From a checkpoint of a small class-conditioned image flow-matching model.
Training: muon at rate 0.0055, 12900 steps.
Data: trained on procedural textures in two colours, tilted and lit, 48750 training examples, 33.9 epochs.
Rows from block 5, named by matrix and row number. Rows with one number belong to one attention dimension. Each number is 50 + 15 x the weight over its row's rms, rounded and kept within 0 to 99. All counts start at 0. After the name is the row's rms in percent of the matrix's.
# v: attention query, key and value (stacked) (model.mid.1.attn.qkv.weight, 768x256, the v third), inputs 222-255
# proj: attention output (model.mid.1.attn.proj.weight, 256x256, transposed), outputs 222-255
v.158 095:89 53 18 58 54 46 51 56 54 57 42 50 37 46 45 42 54 58 30 35 69 52 58 82 60 55 44 70 27 31 38 48 43 79
proj.158 095:40 41 49 31 52 40 70 39 60 80 46 57 68 63 43 62 84 39 38 48 72 61 36 47 42 60 45 54 43 61 62 76 73 43
v.159 104:42 40 67 50 49 50 73 40 44 57 63 80 33 62 72 65 37 48 41 44 36 49 50 46 55 31 64 53 44 50 99 43 63 31
proj.159 101:65 49 56 44 48 56 31 62 50 38 79 26 44 46 48 35 60 50 63 59 33 76 52 55 44 58 37 93 47 28 28 62 55 49
v.160 090:44 19 57 71 69 56 48 49 72 68 43 47 43 29 62 37 35 38 46 58 67 29 68 41 35 53 46 46 42 60 49 54 57 41
proj.160 092:32 49 50 47 67 61 36 51 29 10 70 45 15 75 74 54 54 70 46 54 35 88 53 42 59 52 58 60 41 55 58 40 54 53
v.161 107:39 59 70 48 36 52 54 28 46 82 63 52 44 53 54 61 54 58 34 35 80 57 69 72 49 58 40 36 31 22 68 57 67 67
proj.161 101:39 73 53 32 37 46 46 84 62 37 37 77 87 57 66 57 42 42 49 61 33 39 47 51 60 51 49 42 63 32 59 51 69 26
v.162 100:66 13 47 48 52 26 39 57 48 21 57 55 61 32 63 41 42 36 45 59 44 49 63 66 66 38 54 63 46 54 26 52 14 53
proj.162 101:23 26 18 62 68 54 27 70 38 51 42 48 29 41 44 43 64 41 47 39 55 74 33 50 33 63 40 65 60 74 63 57 61 56
v.163 094:64 30 72 62 51 28 27 67 62 61 38 44 49 62 37 39 46 61 37 30 37 45 52 48 62 28 41 38 71 31 71 61 60 75
proj.163 085:58 55 67 34 74 50 30 48 60 53 41 36 44 48 42 49 50 64 75 40 82 39 46 60 45 35 53 60 45 66 47 75 48 51
v.164 094:42 53 57 46 58 33 44 37 56 39 48 41 70 69 60 35 71 33 79 30 50 36 46 41 54 46 41 49 46 37 67 86 68 25
proj.164 095:42 44 52 30 15 38 26 40 63 41 28 61 50 56 52 65 56 48 32 58 52 45 50 78 81 49 40 49 42 65 90 49 40 46
v.165 092:69 49 53 44 55 53 63 58 54 46 24 29 50 69 53 70 61 79 84 41 37 59 43 31 44 54 65 53 52 39 00 67 43 27
proj.165 100:66 15 86 74 53 35 47 31 48 70 48 39 43 45 67 42 31 74 54 25 62 70 70 29 06 38 46 54 40 61 16 43 34 51
v.166 102:43 29 22 51 62 60 44 68 32 42 67 52 64 34 50 42 59 45 45 55 48 47 47 60 26 47 70 43 64 55 50 28 37 74
proj.166 098:46 36 42 53 55 51 74 62 41 38 36 58 63 53 45 43 40 69 29 53 53 48 41 60 40 30 46 62 49 56 64 46 28 35
v.167 095:38 91 26 55 37 45 54 32 55 65 39 52 37 43 23 62 34 43 57 22 48 40 41 66 77 58 67 36 70 50 73 07 59 52
proj.167 099:75 60 66 49 54 64 42 60 37 46 39 78 45 40 54 50 38 42 36 52 71 33 32 67 66 29 41 61 56 52 73 49 50 41
v.168 094:28 59 72 48 51 44 70 25 28 28 36 50 40 51 27 57 27 60 36 55 34 60 23 67 46 60 47 71 49 53 38 38 70 29
proj.168 092:58 62 41 45 35 55 38 25 39 75 47 54 39 66 43 70 46 49 62 64 41 54 63 59 66 36 43 54 52 51 20 39 47 46
v.169 096:49 46 65 32 43 39 48 46 37 41 56 44 43 61 44 36 53 73 51 57 65 37 67 67 72 41 34 77 32 56 80 56 78 42
proj.169 092:57 69 41 32 41 39 35 57 54 65 46 51 53 81 48 45 40 19 72 64 36 69 31 42 64 53 28 27 71 47 35 59 48 79
v.170 109:51 98 43 63 49 55 44 57 51 54 52 62 24 34 39 77 35 45 61 47 50 65 19 59 48 21 36 44 30 60 74 37 45 45
proj.170 101:54 63 56 68 33 21 66 38 80 61 69 64 54 36 53 69 39 42 61 64 63 25 60 28 55 59 50 47 72 35 39 57 65 59
v.171 118:38 81 71 55 36 41 68 54 56 38 48 47 34 27 48 50 41 77 59 48 63 48 39 44 70 42 52 50 65 65 68 22 51 27
proj.171 117:37 78 27 66 33 35 80 39 67 68 40 69 65 30 22 50 57 40 44 32 73 31 13 46 87 38 48 49 45 46 57 51 49 60
v.172 095:70 59 33 59 42 64 56 46 51 37 60 41 78 55 72 30 60 57 75 58 34 66 32 64 39 57 46 64 34 24 43 63 36 25
proj.172 097:30 57 58 45 59 50 57 15 63 29 33 68 51 53 27 55 48 61 42 46 67 43 45 63 46 50 43 82 48 82 28 30 47 62
v.173 087:32 79 48 58 52 42 63 48 21 48 66 47 49 45 38 83 76 68 48 54 43 36 43 45 95 46 78 50 65 68 83 45 58 49
proj.173 092:41 55 44 54 15 43 49 77 42 47 69 53 56 43 17 68 49 68 50 32 40 52 58 60 40 48 41 66 47 39 69 25 70 15
v.174 109:40 55 37 70 49 46 74 51 43 72 55 79 44 34 54 82 43 29 58 62 62 43 51 44 58 44 37 43 48 51 74 31 69 45
proj.174 104:51 59 55 69 19 40 65 59 67 47 59 48 72 18 82 74 29 27 42 45 34 56 38 32 75 71 60 59 37 54 76 87 70 44
v.175 088:48 35 66 53 76 48 24 21 58 26 41 51 58 61 73 53 59 26 52 53 59 48 84 19 29 45 34 34 48 75 52 67 40 57
proj.175 088:54 45 33 40 59 37 34 60 29 48 44 49 61 65 42 50 56 67 65 56 35 56 75 61 34 64 57 56 71 61 61 48 71 26
v.176 107:66 19 67 33 67 52 46 55 67 63 37 29 80 58 64 50 54 45 65 50 28 50 60 37 16 75 38 74 18 57 15 60 28 81
proj.176 103:78 45 57 70 79 36 36 51 52 34 42 44 64 60 50 48 43 57 33 69 38 76 59 35 21 56 79 44 46 66 22 52 61 51
v.177 119:37 89 51 61 26 56 53 33 47 66 41 63 57 43 58 54 31 33 38 48 49 50 54 35 80 42 35 42 56 44 99 37 62 58
proj.177 117:66 57 62 40 31 50 61 72 61 35 48 65 56 34 30 66 65 44 42 62 31 32 42 56 85 42 42 52 61 29 99 67 61 61
v.178 118:35 24 65 60 50 46 44 37 64 59 54 51 57 60 40 36 40 55 21 37 51 35 59 44 38 68 57 59 55 59 49 50 41 58
proj.178 120:31 44 32 42 68 65 30 54 44 16 55 22 61 64 47 44 46 52 67 54 53 63 49 68 32 50 59 65 37 77 43 34 57 52
v.179 104:96 64 53 27 52 38 79 27 35 63 59 48 54 57 51 51 56 83 60 50 37 55 24 61 50 35 30 59 85 32 40 59 51 55
proj.179 099:37 24 75 43 48 56 32 70 61 52 52 54 57 13 74 70 33 38 88 32 42 46 53 54 64 49 44 78 45 53 39 56 38 77
v.180 090:76 28 40 30 66 59 78 72 46 44 50 49 60 38 58 28 49 56 73 57 47 56 64 54 33 54 33 56 42 49 43 32 45 30
proj.180 089:49 67 51 59 37 74 23 15 54 51 43 50 43 67 55 34 69 42 81 67 24 61 75 57 37 43 51 48 57 60 09 51 29 53
v.181 090:70 11 45 63 51 42 23 56 70 51 59 34 67 60 24 31 42 38 33 60 44 49 36 67 45 57 54 63 63 24 36 45 32 68
proj.181 090:49 41 51 52 57 54 01 48 60 48 50 42 27 39 44 23 52 44 70 44 59 70 29 71 28 52 47 48 53 81 31 46 48 69
v.182 095:45 49 52 47 78 58 58 48 50 91 64 58 66 35 65 59 56 43 28 39 53 57 43 36 44 34 37 47 52 58 99 64 59 73
proj.182 093:51 55 41 42 48 52 51 69 59 24 69 45 52 58 56 41 55 40 43 83 38 36 47 46 76 65 49 38 49 43 67 55 90 45
v.183 089:36 51 47 26 48 70 40 47 37 48 76 36 75 59 62 68 59 43 53 77 51 44 63 50 49 20 48 35 36 22 78 71 82 70
proj.183 088:72 43 64 51 21 76 25 46 61 68 29 61 41 44 16 61 31 54 42 30 76 50 44 70 51 64 67 38 53 43 62 31 66 65
v.184 102:47 53 53 45 47 52 75 55 70 48 69 80 54 60 78 63 33 34 52 54 72 34 46 35 40 33 42 43 46 22 85 47 53 39
proj.184 100:34 53 37 32 38 50 46 56 47 23 62 41 62 33 50 62 70 65 52 42 26 63 62 51 67 57 59 52 68 46 88 46 63 31
v.185 129:55 05 68 34 52 46 27 45 63 43 50 33 57 60 62 21 73 44 33 62 59 49 60 56 45 39 71 58 51 35 41 64 56 37
proj.185 125:45 40 55 38 53 64 08 44 40 40 61 28 43 82 43 44 46 54 70 39 07 65 80 68 42 46 59 45 49 57 30 33 43 58
v.186 113:59 33 71 40 36 43 40 57 70 21 52 64 61 70 39 11 42 72 55 54 47 55 41 73 34 71 47 71 50 62 00 57 46 31
proj.186 113:42 41 77 42 49 37 19 31 44 51 33 41 34 63 50 65 65 63 57 33 42 65 72 44 47 76 43 57 64 58 38 44 40 40
v.187 098:68 69 77 36 49 44 54 54 15 09 45 28 68 45 71 49 69 55 64 60 41 50 46 53 59 83 59 57 59 70 47 55 48 45
proj.187 103:68 44 45 41 42 68 40 57 53 48 46 45 24 54 30 55 65 28 65 22 53 23 56 63 72 46 51 77 47 37 42 66 45 42
v.188 087:37 39 75 51 61 58 33 35 45 44 67 58 38 65 32 28 45 60 66 44 53 45 35 56 41 46 33 57 54 52 44 56 51 44
proj.188 088:57 44 56 57 25 45 19 46 23 65 39 24 65 70 56 58 63 59 56 56 57 44 80 60 38 68 38 51 64 48 24 81 28 55
v.189 095:55 28 63 56 66 48 46 37 68 78 30 61 90 32 55 56 79 22 47 34 55 55 67 41 39 69 47 49 41 57 88 53 39 86
proj.189 091:71 51 50 44 42 57 56 68 57 28 53 61 56 62 60 68 39 16 62 70 06 51 59 62 55 52 58 19 54 43 71 40 70 40
v.190 104:44 39 39 48 29 56 55 69 49 65 43 76 59 71 71 50 24 51 42 42 46 50 65 47 56 47 40 54 45 26 73 61 64 61
proj.190 106:36 57 76 59 57 54 55 51 39 29 34 50 52 75 73 65 67 46 47 57 31 53 57 38 48 45 38 35 62 17 66 53 67 31
v.191 098:76 91 42 69 24 77 45 47 31 27 66 51 39 34 20 70 40 50 33 39 41 38 58 48 42 51 56 57 58 46 43 32 40 69
proj.191 090:57 50 61 58 58 37 64 33 40 68 44 56 23 43 21 67 62 43 70 39 69 63 31 30 63 27 54 69 50 64 28 69 46 46
v.192 109:57 24 24 44 31 64 59 67 66 31 61 57 42 62 34 27 29 69 68 64 52 74 78 63 27 33 43 56 40 37 00 46 46 60
proj.192 118:27 72 65 37 17 43 71 57 49 55 62 73 53 37 54 53 27 35 52 76 52 38 58 29 80 63 49 44 50 58 89 52 61 43
v.193 114:44 91 23 65 56 58 68 37 42 71 43 62 36 42 53 46 43 54 44 60 78 53 34 56 67 53 59 56 41 53 97 52 58 44
proj.193 113:52 29 30 35 76 64 40 42 79 48 49 48 76 41 66 56 63 76 61 53 29 40 70 52 22 48 72 95 74 32 03 36 54 86
v.194 084:57 30 82 60 38 37 44 61 68 31 42 52 63 34 31 54 34 63 60 50 32 33 43 22 52 56 56 17 41 70 29 37 43 34
proj.194 083:50 69 53 24 47 44 43 35 39 26 50 47 59 62 68 30 49 34 32 66 53 62 62 50 62 63 41 34 80 43 85 55 45 58
v.195 106:67 18 56 51 68 61 21 68 47 50 38 48 29 38 71 36 54 70 33 62 39 51 46 65 32 50 59 45 38 37 23 58 49 54
proj.195 109:39 55 53 51 25 36 45 27 49 42 40 57 26 70 29 60 42 65 33 43 53 26 45 40 64 54 64 39 54 55 66 49 58 42
v.196 100:43 46 27 83 35 29 61 20 13 78 40 45 60 39 36 51 84 35 55 33 67 50 70 63 54 59 32 66 54 68 48 44 50 53
proj.196 102:29 29 25 43 58 57 53 61 57 47 72 58 55 30 56 70 63 75 48 50 49 64 50 50 58 48 66 48 49 42 31 43 38 85
v.197 106:75 11 27 34 64 66 30 57 38 58 44 46 46 76 44 39 55 73 57 61 62 66 56 55 29 37 43 49 50 30 25 32 58 88
proj.197 111:53 54 62 65 37 43 56 52 82 49 35 47 38 22 47 77 55 51 53 51 40 59 71 30 61 66 59 61 72 64 57 60 58 39
v.198 088:72 32 48 47 53 64 78 44 74 60 59 53 34 25 39 36 43 63 58 36 48 42 54 47 44 33 50 46 75 57 55 37 71 62
proj.198 092:75 57 62 37 32 50 32 20 57 51 49 51 64 50 52 81 63 51 69 72 65 32 51 67 32 88 46 47 49 42 54 65 26 01
v.199 092:27 48 75 65 37 68 53 56 33 37 50 39 57 45 45 66 59 45 44 56 85 54 78 79 65 40 57 51 43 29 60 21 59 59
proj.199 089:58 57 29 43 64 42 37 65 75 67 52 54 40 49 35 48 30 54 74 50 19 65 25 45 43 48 43 63 18 62 28 33 71 64
v.200 090:37 55 99 63 49 56 02 41 28 41 50 44 51 27 48 52 47 63 59 48 39 58 61 51 53 52 71 29 40 64 54 25 38 18
proj.200 093:40 57 52 35 63 45 50 50 57 43 58 57 52 66 68 34 47 74 34 87 42 44 43 51 66 41 22 31 12 24 31 50 70 44
v.201 117:29 81 77 41 44 46 58 32 50 73 57 65 53 46 47 69 43 38 56 57 71 49 51 45 81 39 56 48 71 50 99 47 62 40
proj.201 125:54 27 39 51 67 50 54 47 50 50 69 39 47 59 62 38 63 39 54 29 46 56 49 56 30 32 50 75 42 53 00 51 45 66
v.202 137:69 08 40 58 67 57 47 57 55 42 51 58 61 47 67 20 39 67 78 53 49 45 49 59 17 49 71 36 38 41 00 56 27 59
proj.202 150:51 65 59 46 30 40 69 18 56 56 44 52 31 37 46 70 28 61 44 48 68 45 45 44 78 66 41 29 50 75 99 56 57 35
v.203 101:72 60 70 54 58 36 36 62 50 63 35 57 51 45 56 30 48 46 56 56 19 36 55 22 64 22 54 54 47 36 23 54 36 36
proj.203 102:39 75 43 30 23 39 74 42 56 24 43 48 58 53 59 49 62 52 54 29 43 39 50 46 62 52 34 30 66 58 86 54 51 42
v.204 099:58 57 49 70 54 47 74 27 49 54 42 41 28 77 53 55 43 30 43 63 66 54 19 33 61 41 42 41 61 63 76 39 90 20
proj.204 105:60 19 71 42 80 60 45 38 40 51 42 45 55 56 77 23 74 49 52 55 56 56 74 38 44 51 50 55 68 50 16 59 42 66
v.205 125:65 29 52 48 52 57 36 49 42 33 57 63 59 53 81 40 54 61 39 68 34 48 55 47 36 25 60 40 31 44 06 53 34 48
proj.205 131:28 70 61 56 52 29 52 60 52 67 44 47 29 53 33 69 39 55 53 45 48 48 47 48 67 49 36 42 54 56 90 56 63 29
v.206 098:32 49 13 57 51 61 34 46 36 55 64 39 47 24 33 45 53 73 38 49 55 36 56 35 80 22 55 44 54 24 94 33 61 39
proj.206 097:40 53 33 35 68 50 58 57 25 64 79 47 83 26 58 62 69 67 63 45 26 72 50 65 33 45 72 67 39 49 04 67 50 36
v.207 099:38 14 27 31 13 62 46 72 71 49 50 45 62 75 91 44 50 48 52 66 56 42 58 60 16 36 45 24 44 70 31 37 57 78
proj.207 100:72 71 47 48 67 62 57 34 70 57 23 58 32 51 52 60 51 62 64 58 28 47 71 26 64 66 58 29 39 63 47 52 45 27
v.208 126:23 75 54 44 42 40 56 51 51 36 45 57 49 34 48 72 59 50 29 48 44 54 39 52 73 45 58 35 66 53 99 45 61 40
proj.208 135:41 47 30 46 59 60 23 59 33 52 71 40 60 63 56 26 52 37 59 49 40 62 43 57 39 34 51 67 36 40 14 60 30 64
v.209 103:38 66 83 47 66 56 59 59 54 48 34 55 38 42 46 75 58 51 20 58 43 38 38 13 82 51 47 48 40 55 80 71 69 26
proj.209 110:70 35 53 55 60 54 25 52 31 09 50 35 72 64 56 34 47 42 41 60 63 35 71 64 12 47 30 58 65 41 34 54 47 59
v.210 091:86 31 29 71 41 47 58 27 60 74 44 45 58 46 40 31 50 44 64 41 26 47 71 59 72 24 41 48 53 60 35 59 49 43
proj.210 092:48 38 65 30 23 57 57 42 43 38 47 50 41 29 57 56 45 43 48 31 92 50 42 62 53 73 54 57 63 60 83 58 36 97
v.211 094:44 38 34 68 41 63 54 53 27 51 47 30 33 22 47 29 46 57 59 31 47 65 61 58 24 65 54 73 48 49 44 64 39 47
proj.211 095:58 89 52 18 47 51 44 61 47 39 42 49 53 43 62 39 62 85 27 47 21 29 42 49 69 30 51 28 44 41 59 43 52 63
v.212 080:73 55 41 50 43 35 62 37 50 50 96 37 37 35 59 45 66 63 57 31 48 29 70 69 27 42 55 47 55 54 78 47 27 38
proj.212 081:66 56 58 49 60 57 58 40 35 77 59 62 23 71 66 68 30 24 53 29 36 48 34 45 27 55 38 03 17 64 47 57 40 47
v.213 109:29 10 58 45 61 58 40 64 84 34 45 42 57 59 36 42 48 78 54 66 41 44 29 68 33 52 54 63 39 24 31 59 32 58
proj.213 111:51 71 32 52 27 49 70 69 57 68 28 58 57 42 24 67 60 61 47 57 44 53 48 26 55 46 42 42 61 51 54 25 44 28
v.214 087:49 36 82 58 52 50 59 45 39 37 50 54 67 62 45 66 77 60 62 71 50 32 52 35 32 46 48 19 56 49 54 74 44 51
proj.214 089:76 26 75 44 58 47 57 53 68 63 61 20 43 75 45 59 20 53 55 38 44 52 56 52 29 45 37 46 52 74 30 41 55 46
v.215 091:75 49 55 64 48 59 44 23 38 44 45 36 61 68 45 67 26 61 55 74 29 65 61 56 50 45 37 49 52 44 10 56 70 54
proj.215 099:44 20 35 64 37 24 55 47 55 57 44 73 54 57 28 51 18 33 52 77 88 60 60 20 61 99 59 49 78 73 82 64 84 37
v.216 099:50 14 48 51 51 73 42 53 45 43 64 35 74 40 51 33 57 62 62 58 49 38 38 82 33 40 68 59 65 15 25 41 48 72
proj.216 102:37 62 40 54 47 30 60 42 61 69 45 55 30 57 26 59 51 54 34 46 59 47 53 29 68 46 44 31 72 68 59 42 64 24
v.217 097:49 57 70 21 43 64 48 48 41 58 69 49 59 35 67 50 74 47 63 37 52 34 76 72 53 38 56 36 59 50 35 23 26 52
proj.217 092:44 45 63 48 56 54 52 48 49 19 23 62 31 53 72 48 46 70 35 37 35 32 32 45 45 64 50 47 59 54 56 38 58 17
v.218 094:53 51 25 42 39 78 40 68 37 22 69 47 46 33 44 22 56 74 55 77 61 38 49 55 18 60 57 61 48 10 30 49 35 61
proj.218 095:37 97 35 39 44 30 32 56 69 80 57 50 43 44 41 35 49 38 63 24 09 55 52 37 70 69 52 34 42 63 70 51 48 30
v.219 085:64 29 62 62 41 51 55 58 27 57 47 39 55 54 45 36 49 59 53 59 62 47 60 58 35 61 51 64 25 31 17 41 39 74
proj.219 090:54 49 52 48 59 35 78 45 78 58 45 65 30 45 31 47 46 36 69 38 42 67 26 27 58 63 53 31 38 48 51 60 62 64
v.220 095:42 36 66 44 54 49 39 49 41 66 38 46 71 42 36 40 57 54 77 76 66 68 59 48 35 54 62 66 45 41 09 40 27 73
proj.220 092:54 75 58 46 74 48 69 63 52 66 42 55 55 35 49 75 34 57 78 54 49 50 48 55 61 32 52 84 25 40 69 59 62 57
v.221 123:40 74 40 64 68 61 56 24 60 61 44 67 36 48 37 61 52 38 46 38 73 38 25 52 94 67 50 46 60 61 95 54 54 56
proj.221 130:34 43 55 60 59 74 47 47 69 45 68 51 60 47 60 38 55 47 49 47 36 70 46 62 22 46 51 41 51 35 00 30 49 66
v.222 083:57 54 38 27 45 59 56 37 53 83 76 17 27 45 40 47 47 50 35 44 48 39 31 37 58 48 53 56 44 24 71 50 60 57
proj.222 081:69 40 65 67 80 50 44 57 12 20 39 54 64 63 56 38 77 71 53 30 54 52 35 54 34 44 28 50 34 61 07 79 28 54
v.223 092:42 48 44 59 52 38 64 34 75 47 76 62 54 08 51 65 67 45 36 37 18 48 30 73 75 39 55 38 60 64 77 39 35 31
proj.223 100:59 50 56 47 47 54 71 41 43 51 71 34 59 55 48 56 64 47 69 52 21 56 39 74 60 57 15 49 70 31 12 41 57 14
v.224 088:38 50 00 86 24 38 60 54 47 60 48 47 64 50 73 47 34 26 39 39 55 17 60 61 42 55 56 62 30 44 72 46 73 60
proj.224 090:66 49 36 52 65 59 49 75 61 53 34 52 59 55 64 48 37 70 27 65 36 49 14 28 52 49 58 34 46 26 87 32 58 58
v.225 102:66 46 43 43 44 52 38 70 51 41 51 41 50 91 44 49 27 47 48 83 63 45 46 64 79 65 41 77 18 54 19 66 43 53
proj.225 105:30 35 34 48 74 54 13 40 11 56 82 41 51 55 23 40 50 46 60 46 57 82 67 51 14 45 51 41 62 74 56 40 59 43
v.226 086:47 58 79 57 44 73 50 37 24 60 35 59 34 97 67 65 60 29 56 84 56 53 56 67 72 52 47 27 40 78 61 62 24 55
proj.226 088:47 44 71 45 39 61 87 41 53 39 44 10 60 30 62 38 60 50 17 37 35 71 59 41 66 71 44 65 37 47 78 35 57 75
v.227 098:45 31 89 45 30 45 50 32 54 57 56 56 35 55 52 40 49 45 39 49 31 75 61 36 58 74 42 60 25 50 32 66 62 46
proj.227 094:65 46 45 50 53 62 45 40 44 31 59 18 50 30 50 65 75 55 34 54 53 26 32 38 57 58 58 42 59 39 54 50 59 68
v.228 087:41 45 32 47 27 46 58 60 76 76 26 52 70 48 50 40 58 21 42 50 84 53 49 43 60 68 59 60 52 60 62 85 30 45
proj.228 086:77 46 58 63 47 25 78 54 59 52 44 82 51 46 48 41 62 55 68 65 26 33 51 26 42 49 54 38 37 36 31 20 65 32
v.229 101:30 37 52 52 67 65 55 49 34 66 51 35 29 44 37 56 84 55 49 54 52 41 48 36 50 38 35 33 40 67 80 34 21 45
proj.229 099:32 63 39 66 46 55 78 19 35 50 50 52 72 33 71 43 56 58 32 59 43 45 62 57 71 62 47 29 53 35 76 69 60 55
v.230 078:36 39 65 53 70 44 56 55 30 43 76 52 51 56 36 36 57 63 42 66 60 37 46 29 54 57 26 24 29 43 56 75 48 27
proj.230 077:46 41 43 68 41 59 18 23 33 59 38 45 65 53 29 55 55 51 40 15 52 73 62 73 73 48 82 56 69 53 81 49 56 54
v.231 090:46 44 41 44 65 93 48 99 74 51 42 34 36 31 78 53 67 42 55 58 55 59 87 60 38 72 70 51 40 64 33 35 53 69
proj.231 084:56 46 15 49 73 35 70 50 45 60 46 27 83 38 89 21 43 39 57 73 39 42 46 47 26 23 45 21 55 28 45 35 39 58
v.232 108:49 59 99 46 47 63 61 69 36 73 37 47 58 67 57 36 32 65 34 30 71 56 43 37 24 63 49 88 39 28 13 59 65 68
proj.232 105:32 45 43 51 58 31 65 37 65 37 55 50 63 35 49 51 44 39 21 41 22 43 50 58 46 57 56 26 71 64 34 78 34 39
v.233 098:15 49 19 44 63 50 43 61 56 84 46 38 65 30 40 42 46 22 34 34 83 28 50 71 53 10 31 55 51 44 72 63 68 49
proj.233 100:51 38 56 63 20 57 95 76 56 60 60 65 69 59 67 62 46 61 37 48 27 42 56 66 64 40 77 26 44 23 56 59 64 69
v.234 080:35 60 47 49 33 53 93 23 60 51 35 75 70 67 41 72 52 70 26 49 64 40 22 67 40 30 51 34 56 39 64 48 42 41
proj.234 085:42 56 70 52 35 20 65 39 20 51 54 79 52 49 71 49 69 45 48 49 46 41 58 57 54 60 80 60 59 50 54 69 53 28
v.235 090:28 43 43 49 45 46 12 59 34 33 52 35 46 35 27 39 57 48 29 51 44 43 75 44 43 29 40 32 34 51 50 35 44 42
proj.235 088:43 67 44 84 78 60 26 31 36 61 44 42 29 54 60 50 60 55 39 73 41 31 45 74 54 66 32 55 62 50 51 48 81 67
v.236 093:40 66 72 48 60 44 49 35 42 50 36 61 33 62 53 58 55 40 56 39 28 36 00 23 65 70 41 74 40 65 35 48 43 42
proj.236 096:81 32 35 69 33 17 46 43 55 52 51 37 56 55 30 75 53 43 66 56 72 33 69 43 36 64 37 54 44 72 52 70 46 30
v.237 100:67 34 61 47 41 56 33 29 41 36 28 41 42 56 55 41 56 66 64 53 53 44 68 51 42 33 60 58 33 56 32 46 79 34
proj.237 095:19 55 46 48 53 45 35 48 06 62 41 60 31 57 28 65 56 47 51 61 60 48 74 59 18 49 53 62 57 66 54 44 42 73
v.238 095:65 26 58 28 71 65 52 48 47 66 53 36 72 28 47 52 59 59 59 45 51 40 40 52 59 37 28 12 62 77 78 34 42 29
proj.238 091:43 74 69 59 32 58 82 33 53 42 44 50 49 43 69 60 48 56 38 30 58 48 51 58 65 50 57 58 38 43 64 57 58 54
v.239 087:59 44 18 47 66 53 30 78 67 38 64 67 58 07 57 39 62 52 44 38 62 43 66 52 68 47 50 64 39 33 80 55 76 54
proj.239 084:45 21 45 25 44 63 40 72 42 39 45 50 59 70 61 55 41 56 60 47 53 47 50 42 53 65 31 35 31 46 28 23 49 37
v.240 078:46 60 42 34 58 26 45 72 61 45 67 73 71 43 22 48 50 28 52 47 62 24 66 65 47 42 55 46 44 43 53 78 32 27
proj.240 081:41 56 47 52 39 32 49 67 41 64 65 48 53 71 25 37 46 61 56 52 49 76 38 59 44 54 21 20 45 29 40 20 42 61
v.241 102:38 26 31 47 72 24 40 68 83 75 43 39 48 36 47 33 29 40 58 51 85 66 96 52 36 67 79 64 40 35 45 73 46 60
proj.241 104:72 28 41 60 44 77 23 66 38 57 61 49 72 34 65 36 51 30 73 65 14 54 30 34 40 56 49 28 38 54 49 37 44 53
v.242 095:61 14 53 47 68 70 36 50 56 38 60 36 48 48 44 65 35 30 50 42 67 60 52 76 47 58 43 57 24 46 49 58 65 63
proj.242 087:49 55 33 43 46 50 50 76 68 36 35 47 30 53 37 36 72 50 46 40 40 69 44 72 55 47 40 56 60 39 32 42 47 54
v.243 076:61 53 80 72 63 33 60 59 30 70 38 52 53 64 40 61 50 55 32 40 34 50 50 75 57 45 67 19 50 22 40 89 49 36
proj.243 074:30 41 61 29 59 49 56 74 39 45 39 46 55 36 61 44 64 77 36 74 69 60 82 39 42 66 62 74 29 51 38 41 59 32
v.244 094:48 25 38 45 80 34 57 67 68 49 51 23 40 22 47 57 37 28 63 28 53 39 51 70 65 53 65 71 45 25 75 48 73 55
proj.244 101:43 43 25 53 44 68 28 93 47 36 47 62 41 60 57 53 36 56 45 58 16 52 48 72 49 44 63 31 53 40 57 39 38 55
v.245 081:56 41 22 61 61 38 57 58 55 54 62 33 32 31 38 52 54 53 60 45 23 47 68 61 22 72 52 31 62 41 36 71 24 76
proj.245 084:66 37 56 60 54 65 55 55 40 61 40 65 57 30 60 51 50 48 67 76 54 40 40 34 51 51 24 28 54 64 41 37 50 38
v.246 096:47 28 47 58 35 64 61 51 47 48 28 50 53 80 46 61 36 23 49 62 62 36 26 14 47 66 59 49 51 35 19 48 21 60
proj.246 093:69 75 26 66 55 15 67 21 43 23 56 55 52 41 57 50 54 37 27 42 66 71 58 51 43 38 52 43 58 56 60 43 60 38
v.247 099:36 30 10 39 76 38 27 75 51 70 75 62 43 34 36 62 65 22 27 45 57 45 40 75 69 48 40 31 46 47 47 46 57 62
proj.247 098:48 59 25 23 30 45 59 66 23 73 68 56 56 55 57 51 38 54 51 68 36 62 64 75 42 55 50 51 57 39 17 58 67 38
v.248 102:41 48 48 52 34 51 62 43 60 36 40 75 39 57 48 56 37 50 45 68 48 48 37 32 48 52 55 73 44 66 71 55 73 24
proj.248 103:47 61 78 48 45 45 61 26 76 77 36 56 19 65 61 44 86 34 45 37 48 49 61 59 36 36 57 53 52 54 39 32 58 33
v.249 097:45 44 00 37 61 67 50 58 55 51 27 63 54 41 52 62 52 44 53 33 58 55 48 47 48 44 50 35 52 40 73 63 44 48
proj.249 097:69 50 52 59 75 40 44 66 34 35 41 52 49 49 61 47 52 44 30 77 56 53 56 47 60 46 35 61 45 38 37 37 53 29